config.toml
arch = "vit"
crop_scale_min = 1
horizontal_flip = false
translate = 0.12
hidden_act = "gelu"
parallel_block = false
moe = "expert_choice"
moe_every = 2
patch_size = [8, 8]
beta1 = 0.95
max_precond_dim = 1536
lr_schedule = "cosine"
Rows from block 3 of a small image classifier, named by matrix and row number. Rows with one number within an expert belong to one neuron, the router's apart. Each number is 500 + 40 x the weight over its row's rms, rounded and kept within 0 to 999. All counts start at 0. Numbers have three digits each.
After each expert's rows are labels from the 100 images, of 14848, where the router gives the expert most weight on average: "top examples" is what is common among them. Only what is clearly more common there than usual is listed. The data: abstract colour fields from 500 small random pattern networks. In brackets: how many of the 100, against the usual share in percent.
# router: router (model.blocks.3.mlp.router.weight, 16x192, trained with AdamW), inputs 128-191
# up: expert up (model.blocks.3.mlp.up, 16x96x192), inputs 128-191
# down: expert down (model.blocks.3.mlp.down, 16x192x96, transposed), outputs 128-191

# expert 2
router.2:483533524505534500466522456529478473459505498509448525451441505508502582519500479539528523500465454501472442418415462566463545460433564565437519482456542528510447482488484520464445478501534412
up.3:487540531508577491450460468457508429562560518499586523409475523487529436518524443514533466514553481458634529445433516483475502492424443466533491516523511507501538565510537524513454482611531470
down.3:529422482465511520466559532486570580524478492497526521509486497488409505533484496429590446496510532504538579549485524453368490490433576486502527480527471462511502487474598515517521574517534508
up.4:558512503484553407459456510474511520521521462497493423549509481502475434560511517533523554456495457453475560491538496509532494531500525494457456524567450546419479503500453508593500484461493475
down.4:519564561520525602531514479513478515466483525450530516428524528499515468494413581563433499561533546447519436557492457571500447530480406541418503463464485546488476400445597524552476458477466536
up.5:450450460504552506504528538452558461486509511419514566527561523522560536471578523520493508614447524511433509480527474505530443507540464468486512417474548547505538494492476512495475518534540470
down.5:539558510511539448492518507465519548420465501514529492505488531511555478501511478499603541434541500530489510506571447510504459513463448453502531506451463468520511508547491480511506498439450522
up.6:413494517570471443571533537418474502492433501510501531533546490450468534578543459537496458535475507532524546465516433478535503512534514514495542456512538495474556429473449473509514482508460509
down.6:428462510548505492441494483461474538526532546546395460476541508521482500506472457494475556476545463472517489524521391537562538442433510496494576499499453506500493479576472478424529508516431486
up.7:487493460553535471524532509451406517496494533467496470538510454411448545542533572485490448501436548496536515525532571472484504493489504495504438497426456443491502497606475579517515485512500555
down.7:431527522486533544524526514451544474571476451561513512471487509526602489503512538516514504471498430513535488519482524549431520468506503503484460475431485530491497545506524494541487503492406501
up.8:487535543534519478512498515520543543612531490516496491493485526499499459547474560591458510473487468481536451483464468453535470511545472462523466480548503484594489475478526534501480631435538538
down.8:492526519432433537499410469535444583419419512440509417438490473489422534471489543510532502545596469528506487575553549484496493503496462492486500530458479513517442417546540487502509469515515459
up.9:476471482476523431537446535506491535587540536480470500514471537473539537510558530510463465509487469429465513490525518534514502539565555469586481486490496363537507504559476514465463555506502452
down.9:495422593447516512510536501448499531465465528553512562527496590510482574549498522492516499449536531450532531557507457494393470447428438501517494534471483525572572503499427449507570524464473495
up.10:495541519508516527475437541501463483555567509450540493486474524532490519485480590474529554459476428522526448490515457513483526563520522404533526525536521432558494480555548486561528562542552536
down.10:501501456459508554503462557476479527477411556564528471512512549417533542533509563528522561472514525477512501548484506528456423487476440496563591454507497426527574506490491470530577536482506451
up.11:487564534526567477530462515445525505457414571506478404412531437499502472486524527452493568521516524525518457471497490484450501508501471528454499457454410505443492527530488495512474520486491518
down.11:480534412547528471472554577522599492494532529473518486469510548535457521461524496516520493568533514521502500437526466571494485541499509493515514481491556532511492496520446480506509467447561498
up.12:518572469432521512523513502494535548484574471542532454522543503522510484502492560518496426383524479597497487443486530497516551455473520563444538487593483597440479500489461574485577475535476529
down.12:508454507439532539589476515439500568509465455537521480549541460505503502478475510544493530564561563511543508489521431597460495507523498467478468456449478533511588485537505546540538560452478506
up.13:490569583486454458502525501513508577520533451454441522493499449414494539519494471502530573419480535536534530490490454508517481471490539572541589495500447529526445552492420538470536460584482487
down.13:512503434582511517502493482477490490525522469526411541507510472478539518601475531518411457450521503527537448442517531585453511492489573502495538463530485549483544532529475491493475473475506525
top examples: fine detail (38 vs 15.9)

# expert 5
router.5:493469440536473517464532494543528513551531438533492479505554428570411403510521502491523536498530446527480484574504462470531483558473531501554466498456502489485403504456485449545608489458470535
up.3:533486573509556480522505487519542499448436497572516454529466549476441506456490525444568519512485484530536488451498534470508510462506517487437486507494533481428461477540474452517454570437426491
down.3:553519502489544494462477576496557470457494539531487501518600459540442452461505523621466440439498511490519498441495471466540497479545517451515498543521458440516519529488456506532480515509511541
up.4:539521564505466504449477454462504558526355507485450515496533472502536498505517509493542539468516495500416515478498427490517505473514410524527461492397543466536497534491494484504483489508510525
down.4:474527472413532576506500499574530496466556530510543497558526526573449464478539500569520485483477512483499458536497470640466473478554497456528463445485469486473475469453499529507551498461518549
up.5:547475455442524466532518521521536439480542520474465532504489532571461490493529558494484442515444528513483537502525545514448552497473559552485566507530500497533500476442562551508558457513430508
down.5:522485470487424453567449523464437540383458457471486515516523523471499541491549552580554519520396525495568473527534504516444464486462553531485471436502498522493502499574464560480509493444540460
up.6:499507447530518545538517555490453511415506500542442452491514467501450487459471552581400496520484551515459507554481496510516397487414483531423516498569454489459509468513458479471589459463537478
down.6:510482476538503420583549496504523509540437448520514561479430591435481508495420538503476483500535564487462497426551460528512485508458497502478506513462531505554496485399478484436490462496498506
up.7:452483486534513461436502512477528531463449507456527434468522530548557526549495470536456501469521506549540512449529518561486556517478539497505509486506538461479535472547464556583533459429522561
down.7:449485462533521429451527503482460475475497520525517540494437465600547506510532498464553534499504484491497452586585466468461515499489508532490479507506526543413470499558613552493529542437490493
up.8:477473521485585578502509529462515452508500525501557459478529536542479461497483504546476490523459515479490538438545527505500592541520484450498514453555473483525532511471410515485477517466456509
down.8:494503525469491526500468539414532453524473491501565519514419512515461565525490511549522472472505521597510586540535466434457535535489488473511551568517471549479473497537551488446427511481522514
up.9:401507543440522539427536485511445548512502511521493534592542537506560445495474513508455456498461519505542470525537423513473492567531512420450463500469510456514529607549587520450495546516517537
down.9:522494540475493474462476445461529530484503551484577450457466537519411500472507515570530501447562433466500469519508487462460483489572453514463471502524482455487508549438469516545487573548504561
up.10:549421458513436545499489509399504592470521461511498618418520493501473576514571523463512439461591529483451439460498476478488469443453469521473470482468475482506483474443523519480416482483526487
down.10:530599511455513424477479499503488510505534491503532427495509489534569453338485479491537469525492525521489519492452540515435553577507481472474534491504487427488501483573513490440474488458528455
up.11:473480537421506466541528481534515477447488472461544425480541487498418533551553532508521481525556534500541524501550494471490531519506492536459558572487531461523532529481387534499468554507505455
down.11:502525472502495564508544526556503449538546489465457488456475530425447587491434572524458541460511508525473413437504437413537518502522501493493552460539522465477484445473506472433489472529503499
up.12:381593474505506508545536428478477503471453487480550560518480444532546519541508547549534550489498541517476461462439510459565433519519526519488457450453469531528488478452480504528508557529553500
down.12:486508474565472485437507509447498574536523520496511545476463574549506413453438501503432418422489452497525568534540516508525484508523517546423544556499500499514579548505526586477491465553473495
up.13:429439479470554534493553406489471449541530497454550502451503475536553466432587444471578449538500515468489569487518469519536486542427540441537502501456571493516571439516506514480546472470517544
down.13:495483515473507472483453502524494467547518542517522490456450486484520438431449516468455505531499501471452450559475537510486541476496506497456475616564502522481580537539548497464559511444546446
top examples: dark (88 vs 7.2); mostly blue (43 vs 13.4)

# expert 13
router.13:436546457478528448495498473480498447533555539539463486542503439444521490497507525508472471480558493512517497527470537452399479528493492458474494450529476480446573504520553509458598546593573547
up.3:489475545492481506429500500478500528480453445500436532492597460520504547528576464498492493551553481523553465473512506465413506480520570464579549528493534478568487494525428509596485538514504409
down.3:551476514467556548478450452513554474519535493533406469530539548459530494511474559530509556542488537519542470481462521529528476479449507454481480448483467457578484484540480519527500472424517521
up.4:487586565556477532507544471495496478488516532525535519494429526462561490492505438516520458563515536449520424492451380433437489518444491421522499514461470421473494562517487547499486514521491526
down.4:405477493452475546467530463540574465475539505481508393523543496441571534532503489497461586555489466477548533498487432545535493515434525500514478441401550501556506478592600528478458438486558473
up.5:547560480474544498462475529473458489515530548448592468442482518516541373505517473515535493516468542507484487465477504482490493452473485439506488488449500598545505482441427454536476488632498482
down.5:566452506528425391544508497460445528489458431452493510465541521473499422517586589533517473469557440516493494541476510577534478441590503478471510470561489465540456444398427488489441497450512496
up.6:519464521481395497479535508458614613456490514543516463509569525491466465372506460471476447518479571483495546506540583483486505525493523579450454540551529465575519510548468490509577442527530536
down.6:505527483517466483530395536475474446572505480559605517486446554470507499527524559521579498521481500486497459519480488498490423459527501567467503562601495554526559479559487472441515486493480560
up.7:494524518549513541480494491510513501477472499528422478475531513390477539465464520497461509446489487549514393531511492488518482502502522437424477461570478523482537500586460483489553583444500497
down.7:508504525441483420550473508521537557539476472493455590494427511532577512494540450503501526505503552449488481516547534555550539531483516448495491538455444379544491485515511559532475514520585524
up.8:539482489482531472487504558516481458542526519537497542535529531560534523431458506475497489466545470528499519461476479531468490380544424498530501532571471511474503611561590514536497527484400560
down.8:518533518480481510485511518480433483466440443525541524531500482476565522507497396528476468534478488456441534508506540461499465502514449517487494535536478471454556498524563520535501485468464525
up.9:461578499445457553471517458529478521487536550483486539560521473497508524501468483547501484435558474499563472518542502462512478459537473538500493430489536488508455534544457475530580473521522495
down.9:459455555477465485480501434529516435502499499529520431468475532513544528488555496491565513429515521435455507473494395547552497561527532465501505519534492522539610495476515552489566493450510431
up.10:534426474488553538497489501531498487553489448415481495488473471430480529522502500535464540553484476431530538527512525490406441499484448452463516524519498480538521537552520580543467533486530498
down.10:546581481508421536454562579574448552575500559484559447453532516454526427493475538529504485489540588503536438512517550459449492482520520549490460491468486460507475458512464562557460515434525545
up.11:543532455457483535545498470529489575503504618536529468466460519535490510543545459516477465490519501491446529542536499477498464540479446439506533456512506558475484504474531495514473495483546531
down.11:479526481451488508511490572558579411558512490472512566454495509550516554486480557517462604547516547483491425546493482511562507535420552556471562516570421504557512539470444515485488459486515524
up.12:567481452442429543435405463499515503478533574487462526545435496493474469483557434479484482484564491525476476482507569483442448496523496604499466415422508507488510525467513507434465481491534492
down.12:540518516517496474424556515497502490503515411606543455533517495518474458549517495497504442505499560516491509454464412446441507551461445510479560466578476493597521499490493525453506464543487458
up.13:460506509482529574507500533567525479498468533515577466462488454525489441468464414535626451542505505483510496476494529548543541511520473515519425488441542446479553455490475400549447416545482455
down.13:496525470454455463576511508539559473469531476446489577414565555494555440478505572462516516501462467491451509438500578510469523522422489502482462518510517486476478523472446539498499508546488506
top examples: fine detail (71 vs 15.9); mostly blue (34 vs 13.4)

# expert 6
router.6:487462503456537534475459472518538461519505564483445525486458466554472488451518542421464545507473549503445515520524554475437542494463473595539582528530476532466556487523570561476518487501496556
up.3:520556518551494488589496518494485544448575514495528544518471511483491534504524480446475496543513503495455469518531509532484546531523453533468496479558465527531569468496415524400448520527454487
down.3:544588508498454571483568492492550498529503483483476484494547553498450535555481519614550415456473435509480527521626495476544457520516479486503502477528480509439497483475515554545501471477523477
up.4:461535538532533509447528449538496472525525526468497514474490470491478528536499473509568422502472462534461459452548561483468414453472537496519478451475584528531533441518546506513540439505464527
down.4:510486568633586530471496490508557533479544511539519554475523539574476517477464496494519482512478471542549477558494486495472549476495535459561491533501479453425468498513511469466516542451457569
up.5:514530498460508531518510437621513561515512501523467496460460471547522477410556461386478481481516529502497462551543469539550504522470591546506544493498531408582514518487390541459477399488510447
down.5:555471492551460519514503519520491454581413478491500514447534475474451514408503447579503509452508497539469444517530524428533441483534521484467466528544516514536515451489414444447459536447514526
up.6:477469529542493516492516439511482545421551457466529515548472494518465540481611504483523475470548503533500494486478484537501486444502513514501571528525565491532440494439510555420504535505545499
down.6:482499461548498536568496532520464512544381499514512535496496398479500489487529530537560489449546551444561533465500479495473521497528494487450571559477608469544508548516476426471519444549520521
up.7:560443462491502550554443492546480547506405474424491466556543501445542546442467571471441526545508538462477483507468477480535549454596549537462479560540527503481454522502467560479573505487479491
down.7:443497588480543439479517541494502506467520502457473498529520536489541518555508441459460468506607506538485505475497452536544543489521562409517485498482503582469476473498434501505456519510607482
up.8:514496476524524516504494516466491486485484514511522522559489560425428519515482480501422551582472504484524472530529540495538490506533514502552556486441506448490441518486534503488436545491442575
down.8:522496546355593494553470527543509482514537486501568514518495493506512485443515528528499500529579533580514505550478507482525469505528465546528484517450485497477439488541492559477555460469482517
up.9:571477555497534483449472531471512475531483510443529464552524487475523477515518446485506489520425501481539531605533582457556519472568500490552514504513461490475520540477550486392523546497454453
down.9:554509498461470418528469455521463531556576473526502517513408521484520439489472453467557558479481510466490541533492505548491518466478533534534415512455518436460481471495489535535484480493531564
up.10:470465483499450528441505573417560484492442595513506454576515509512524581578436517437511490529462474469546522480465501455500491445525536562554515491512544505500455515507520488515485570503514465
down.10:540453487507495445484536503469472490554558460481479490541407461535461460452506505466478503467482567487554514571526512545522508472466485456566456540467517519428453531459489458528569497521556510
up.11:465570511530471480447528464504472430515527491492473488544464517425490507502564523562476431557503576501587433435434468524438553514485520447417457485464476481557530510465495525470493519488496457
down.11:473451473492566557528508479502527459533460469531492534460430501503552480545489506453538495427449555534571502469559502555492471520443479559474560469541512580552516518484553419497479504492509461
up.12:442493453469460551472471501482463491483601483541460479547561504470482540536482432516498472501474483548516512478484519434482495461416463567522513481481605435518481489560508567492580482526509527
down.12:488507493468523537479522479553570514529454482453392447457520483534479482500552496428537499409423451504524459530489543406555491517491450452483549543456491435481542479418454395563542521484466496
up.13:447474546528586555491525477528477482475523507511494524468547428530491496515539563492557543517486495505512466518511455546485448596454537474475495496486561469527522455476521478551524529529477552
down.13:503476523477526474568434450477512538456531511524463507506534471561595532531456455453505482462499536562524455518513505533549524447491525481543537469499526471534554471443483481535520524457523471
top examples: mostly red (59 vs 11.5); bright (42 vs 7.2); smooth (29 vs 10.7)

# expert 4
router.4:484508584462473503476548439531532550441444525465494496516500470481498518455533520452466489570522461456564472559548523514532524549483548584476489515453502506563520536503459508531482472462505468
up.3:497504423592525429507518455402463438512464564489581525529566480530545518525470536533476468528502558440531467456542552512526537527439487510495484467442495541536522568507516519432487491433413463
down.3:501471495523567533542530486581450498496539442475488553535536531496506444534502490487477481485530511452535468530639499528543441483524447516521554488466512588523439466491489452464499533541462508
up.4:495468454530549461475536517481527542546484497526528520456433499539519515505580409538505547534459526400505523436519483522467521466545504447458525437507447462464484485419496533450485500490549474
down.4:467509436504437498392546503404436566582523457495486502550482499476520525533533469526529513501501520500539552507554464536510565498447500459494517562487500584526540546436480551538528444571538493
up.5:491449526482510475472494485581523480548440476483539455599538507500509392502535519454480445558557525498500441481554515404506427482438513513413535517500431584557447516442442466500502565486518503
down.5:523458490490447465462578556573527452521478482498529554482492468494436491578455513544545523489488497543501523510480554456521477443507589528474535533446493506434489485357466476454554527530476438
up.6:434515505470509487486441460515572428502564506450448520459541445572505498515547505545459435505471460404512504479531499496507505545493553508432540464475451454520512504477531544472570492444461492
down.6:522505522472524421422508452474515529508480545503498530482494515515518438539482470483554483478506518492511510446480539417489468586567477492531534495492498567462512492497488499555451548534472475
up.7:538452568454562439501418424484512531407546548535439504529558519515509486455449511463501546534489508463452491457562481500527445563514494538440484471508495482556522493536515426532460586529594457
down.7:584512534576479508490491483433462531456456475571527510458508421501448508466483439475489491511564503525424484538539478514534429526476497503555489480487486469539506517454539426528515567500475445
up.8:481472453491539533555477466503550464548463575497526478515483520504481515578505479483451456471501458483517510537519517500543456472487532573433515532533521431555527492489470469523520471493455499
down.8:505535498529511410507472531512615448533518578545515505490518491531553452439495486559560470502540490537458458497469468500541469529477499464482475493532581445509503500525519570514415465476454510
up.9:495453512480594560523462532494511520422462429448549484516433526531468524485502484470532513517547484439611511526510547522446456500543513537532477518496496532578484518496478496547533579520534511
down.9:499416519550487432504553472417532549522530530554460447509435547485531525528519489463530505493534480524572546557462464420469444439579549582469451441494474494522471478519542492527469522532505498
up.10:491507489525486481540545507436512481485433376460528499534548490536504454486542520504544441561534477539451531445481472504537453512396541496478484429510470482506449496498553515464431501553502471
down.10:467483445454504468466439509623473435491510517467545504545418512517512497457553549522485413462454528514495493457408556523427450475479531475512502525455481465462521457446518501468508543508539449
up.11:491441421374498432482497440529429420502495476470522475464467527518483471501500544475489445464533414521525524478503496539500455529496487526492526513553519505532502392503525480508467509551537482
down.11:572500501505453526527452482589526444464425542412601548468496504583543499479517511416509539485526519505529523455471554492518505504487514482495577500503556459529545443536465576480441480468556477
up.12:517542456528503564542576511531466554523457519577541382512494482487538500473572404547497516576538529519561552554573543524533449512566415542458466602467526516539466578504586548488485471426448504
down.12:418446549452584511492481538540536484573533528502524514546402512515478422558497533528524531526460487416523522458551511458512460475541548486486538539502499379529456523560485523466500503510479537
up.13:503561484478528476476518526509524488478468523476511490484515449399487445512548509554552512507475571508518511486478524524532453436377504475492502498499492541433500449488499520516503522527518479
down.13:458506456489539548480557428541486471517526584488478473475489512487505462497533563506492485550491492508482564498545456582556530533490499486551574474435503449573531510459496425433511519554427489
top examples: fine detail (68 vs 15.9)

# expert 15
router.15:498500485455494541530447538503572490566559455556511530584557508481445472436477451518481552476486461549460510460528486528554517561563517468455484549539400528502535508535442461553480565586484490
up.3:440492503492541491530543535533508548420488524479535491505580542469527506504512481490518497532457487549507476385568492430501480547449517552508514500526495442517496482462476483472447487575527457
down.3:470436477554542468472488416504418523480544485412495497508544548471477517478541477446525503519478415382526491467530456553502473560473501567471471474486500470484483460467541524551526523503485436
up.4:554458530473477539530531472489529472572499479481523503533532532467634489562562407539525481483484526497413458495511387443458486537507420454514487458468533514451501507485466525460516510445458497
down.4:553508466443491477517514498566458462540450509453490533435506549502509477433480503546523472502497516546463435578504517532528453508460591556548488496591504487464451508556398560504495472526499457
up.5:506515549500517520497452495500519504550547483534523441536510542514538502466470497457456481559547471480560520509508569496522575545533477501489524590506526451551525500531488571478406485444510462
down.5:594488539515515549464480484505490470476606532506471437452498569503466493524467433508463506499518558513589577425472460460478537511566488487513551512394461459488491390518504507462479540569514391
up.6:503451452426435441546510511538496552550507520499473475502547507613491422487470483489533554444458463540511493527498508450436502469523503410505527514547509494533409507541485559448568502415463469
down.6:528485465498505497502526524493549446480433589493476555526521489542504473539570452531543468446420528548535495463522470520561483469459492537485487478555578536467552489506473508477527505525491478
up.7:438437478483493409483583508511490533444510472548384544479492483545525569524584522501499521483521474545503517514531497563482444555466510484581453476486502477578482522498468510541496531462413463
down.7:487497543413498436474519489392381541511500474434583542501441504452523451495448442513459488472576508505527457488553494526498582530514508460456469515429473467474456467482525444546539502436501477
up.8:554545559419547520438464470531481482537506527416450503451516522482517496516509385492480557576478512491532469505521516526567519513481461490423458489507447452590504527501456477435480484506477554
down.8:510514542537502583523497485412619449421527521497549444517479508494485554506526545511478549506580515481533543443512470505495625493512478488524553464453467533446501482513553474510515548480460516
up.9:520500541454559581415510493439515454501539481496448477569447503476505490516484550487437480581461530590446443460548448499506597535497451572498494513515491493552465530481465506503502537525535484
down.9:485522433472487514458518475502489511442583524494532484475501465523486538415497518571490531483519447453534542467457525473472526474544481457481544473459461447570512434575537520412525496437444526
up.10:517504496453515561444447468585470469484523478561497506388484516517406480498456418495564555504506484479478527590413455505435499482500461482547507583506510521441526518540501532533518452470544541
down.10:493528468510496473494502570513481514529526507512502485516525502409494468521435449545523527460440529457513458543499513582509476508476499428553450514527525514487486497490433488547496546470492550
up.11:462532496436478574486451495511534549490467546492452520513533477542483500488454494547562561460486446548519546593484439566487479570544544534528496480531434488520457547524472561473571474497489521
down.11:479523557455465529510442483550554487514517506542470590451483482567521468527468514541506536467522467421439476542513470513526514523396498495476511495464602579456475506491497458524506522546460498
up.12:508538481515459435542514528581433419558465468494509515508482468482499403532524502548500512502503470462539480457455454496545467473536502466446507479527474488464496463534490493515506558503476472
down.12:499579495493489522491513527562494468497511488495579445563535483557572543523521506517527545374452483470559451456503533475517497486518508498508479556536452493487491552448437531551513503449392463
up.13:481449506504539459454470544549432509518466537471460425587476512517452541479564528456535479474506456453494480422492465495557475464398478483465486514523486453461542531464490529406492599472559497
down.13:474502472496476536409503522437426528478516472510481475501461464488524534482485518525455484608450476465503533472513487494439533521472458504486494557554470453508479500462495510487539474459509426
top examples: mostly green (33 vs 13)

# expert 9
router.9:466501503582454522472511585555566566490523519436490583480447538498500476552493476562444563516548489473454524520548499508573479555554496459528462554538503516524464552420499544536518494491464492
up.3:535511499449502560530523447533520511523553508534440444480454474531485508525515501506558507530484550475477468399440545541354455540396520558494535451518592574498450474524455478484480543462580430
down.3:540531487524516421441531478440486453445488577513449556488487524466477475477530422522470549507498528557443489522530523509543569417541465533497504498522484535539514476562538443462465466574512489
up.4:428501537491483436447519456438514505523492481551485524516490447422447473504521518510499494491559543439532446498514564512516497432482476421491454487464491520508510458531528476474499525504497538
down.4:424465511457497507553472572587540532541475526529535559450557468453397470512497557567517532508534508613537545510422541546510493476408499475414505481591527478504523447432473489518493513462463499
up.5:561529490534470484481440477500567510534526446474543500532507516643468562469498467498518488486449514585452502449549549460518491492558519570520527534561485504462480455448565500475426488471481516
down.5:563535459489505438508510526467463547508621580440507533513500469453448441535449575492485544506487549511550463521531502494503514522467498499434474501480506498479451554497481463522551484486567496
up.6:511534475473511566517496474555467501521522435538541622481463506490584516492438413542510523480531479515452500503496474562500546556574531472478446518453466433560508501453467523472417488509515566
down.6:499570580537431477462481487554451544581521483537461553537547535497501517497541472557528477449529494490471511521519451501476497485521472546507433493489519452477485525619536574540441564492498534
up.7:467492480456511507551402535516466502414552494563443533504477513483486550564476543483475487446522511515454513450469518504488504554548555455491587499508485512556563502494492462465410553529490485
down.7:566552581507438489494515476543537509524483495494490509484507508470465565522475475514563512541524466452524508580568464441516507494479526566445486528538551536631461402586495521486501528499482517
up.8:545525494441491512547524540538477534523496470468460471528564488446516532485494522514528466587496540493462508512528537559506417536509499573486558442538510550445418534426531445394517571460496501
down.8:545451506553487441437484496548504466429416485452479509505486488455522502507493526495501519510456487514463472447469530512599462464446442468544443442560530506429493492554459415497532471528521521
up.9:518535464522525502494488455511567440574540439510522512463518421481463476523486434476443470476544437481475457531496484464537461490499442454495470502505499477453546437455522555503555548447421535
down.9:504537459572487489457489443504464490457514487509483529448493490506548575513496495517469408504527544540481505483484505536462489536462512561431476564568532488557496491525496494408508528511458535
up.10:477482583522463534479533507482460502507471517510525515532481555510480484568434460473473553526422577486525486505479506515475506498502502480551503518489599497481479436487484476514455538449464555
down.10:484449480535532494481444536457548461469485611559502480453511498465499481522492545523497513509552435557527508443474524592576475497534461515472574534516542453553517489460473497478528461487445487
up.11:523488560528487515524568429504524580442499519533477428554508492510411515533473517504493508460545411477489486587556542540556511528562536562482438541447556486544508493517452445542461542444505450
down.11:428474496481520534506455522437490470479517570533573454583448482509436529541494448477567484442548518519509553509479538543495446434446533527411526509406487430476469483483472484538496558461548471
up.12:454511510526532423428462512452453518493473523515454475504465460477570440518541548482467522575522544396545489492456564485510524448518476462489489461474482487446496505548462442459516530529517525
down.12:485436522419533467531540568518551404487433532521502528415525470491524574547520554492488519492570505539504564473502564506477543613463462609481503486523548518534514504504565455441477542472487483
up.13:550475542508482527448525458452552498435497479444477558530532488550531524519468464485507510442473498533526487601486491526500480503540455521519529511494519472520477467527543501485518503421494488
down.13:459397526491531543446521544518496463496472560487489533534486531438475523496509507559472454464476539524502563485456478534604427412526555478458490491518550470441461468464496542492542506500521508
top examples: fine detail (39 vs 15.9)

# expert 1
router.1:527479548459536401535495484531442444573528553560458499576482517443540519483541523463472462517540543455522449375484461542483528511498533458496470568586511526529496472473533536443547485515546511
up.3:427503502460498524496525463482473461499481490580529431500426514506544472498508483514514529407497479537574461524420476554476550485459534469572555544521518485544546425445458558535441488554509551
down.3:480577483555546510454503476526542535504476566499556457532488501434443494535528450485503516487501517471500542593451509534505493441529459463446493576488526545557506533547506547488521504504461430
up.4:528480492506508454441500588529495557485543497492481449513437509443433508461493504538532524538501542466445563496465549450506554451547491508493432532456537522439528470538505550494484529510524568
down.4:511456472539523480430572543504466460507519532528624480529503471567484553532546575477455497501569513520531495496467517502510465495551547503485470472487489498492417417493414524519586613423444454
up.5:459542499439506514466569542474507475522455504542495517509472510484516535552470499513477539494431511422501461486514568473475499480500474515482457427492479457432512564441498510517478550508537526
down.5:419506575411460513508464495509486551487489517479459476461482495444493449473479475471428550594470506529526474452478504495498566507476505537562510420560486541469576495486531521494507444518576481
up.6:496534546478560455556490478511404487502569515549493554512510503484492502535482490516475509493551511515507508486496483504461503488523470508463509509494469584532531456484479467436544546544468477
down.6:485387488480438489482463463520485447508567524525514491519498485487512454537439566474440498498458464527549515443492458455513558532457555433513615512488438559490494567535489479498517485529506515
up.7:499487505542480469463455589558493444543502558536495537505431532537471438479495486557460516547504501549489523553565391571537533502470500462473554487537484524498544446493501489515532441495497486
down.7:503574493513444538462533497397490470439444477468444522463570490457528530488603502514439498517487544445550461457521563544542434471539444555506536532507481533497537495503503537570468518472446545
up.8:466485545499537550520472493513483436456448517461498458454462538491485490466517465510407485488497520476462512511501507559492507556558534436513557505549542444452489582535421515575450438580511485
down.8:533440475475537552546462488522498498511444538452492508568525486493457462521509579501480498466552532509489496527515503508485461562495434482486539552436543431505509492582509458471542544490470482
up.9:447549571524512484483523556417453492584478545523463524512479501511431420496528500486472392508516531587547522500434566449442502510444487468591428497477486544488506479566539467528423499484473512
down.9:556503472515491464417490509426558544493513463448557532531450478581441519484415467509534464485463529476539447503538543497449456473491492521534438484500528473472398557528520525531393428544496490
up.10:509568533434534526467467495429579519522518467518445469506472441551480430435478480517504491461442474546485455508485507482472509509533451552541492503478483482494543515438516555439536471442516542
down.10:431536413493514530532467485493497498522455457534533533467570493510457447505588510453436494512493493494534534454587501491514417453633525490531515449494484513530529528487537515503505466497496461
up.11:519462550485492466527445468405539375542517470528463527508459499456525530480503486525474555489446463423491540531494539446477527478489501482466494509535519401552481496564485545489571554490497506
down.11:455522502503463452456538476487508472465353487557498543522465566433554475528543549506481507464490510464414438508431448625580502494493435504469488441527464446576536492548547514472486529506482480
up.12:536517528476496561510543486559536498502432464431469571506544504542472495498547453514437474450492517519511500542534467499605470557493453521510543438496526466526491409533575452509471464423485465
down.12:521507544452494507525508443432460488423438470483485463480509536577551476518502504538528550509514449555518476536494468491500535448461477468462606487519483526551502423499459485518446505576507529
up.13:564488488530465460543477544506468422486492493428544527488500542522507494503534502470481496558495529457481529492492481507521493496474506535455622495548502548572457536549521552456479481452535392
down.13:475466520454501431488572514477533534477442546476495521462449509490530458501553491518534515498454551464456495545483487594510475533489407514473553512476442529470466498579464546526485509511487512
top examples: bright (55 vs 7.2); smooth (52 vs 10.7); mostly blue (39 vs 13.4)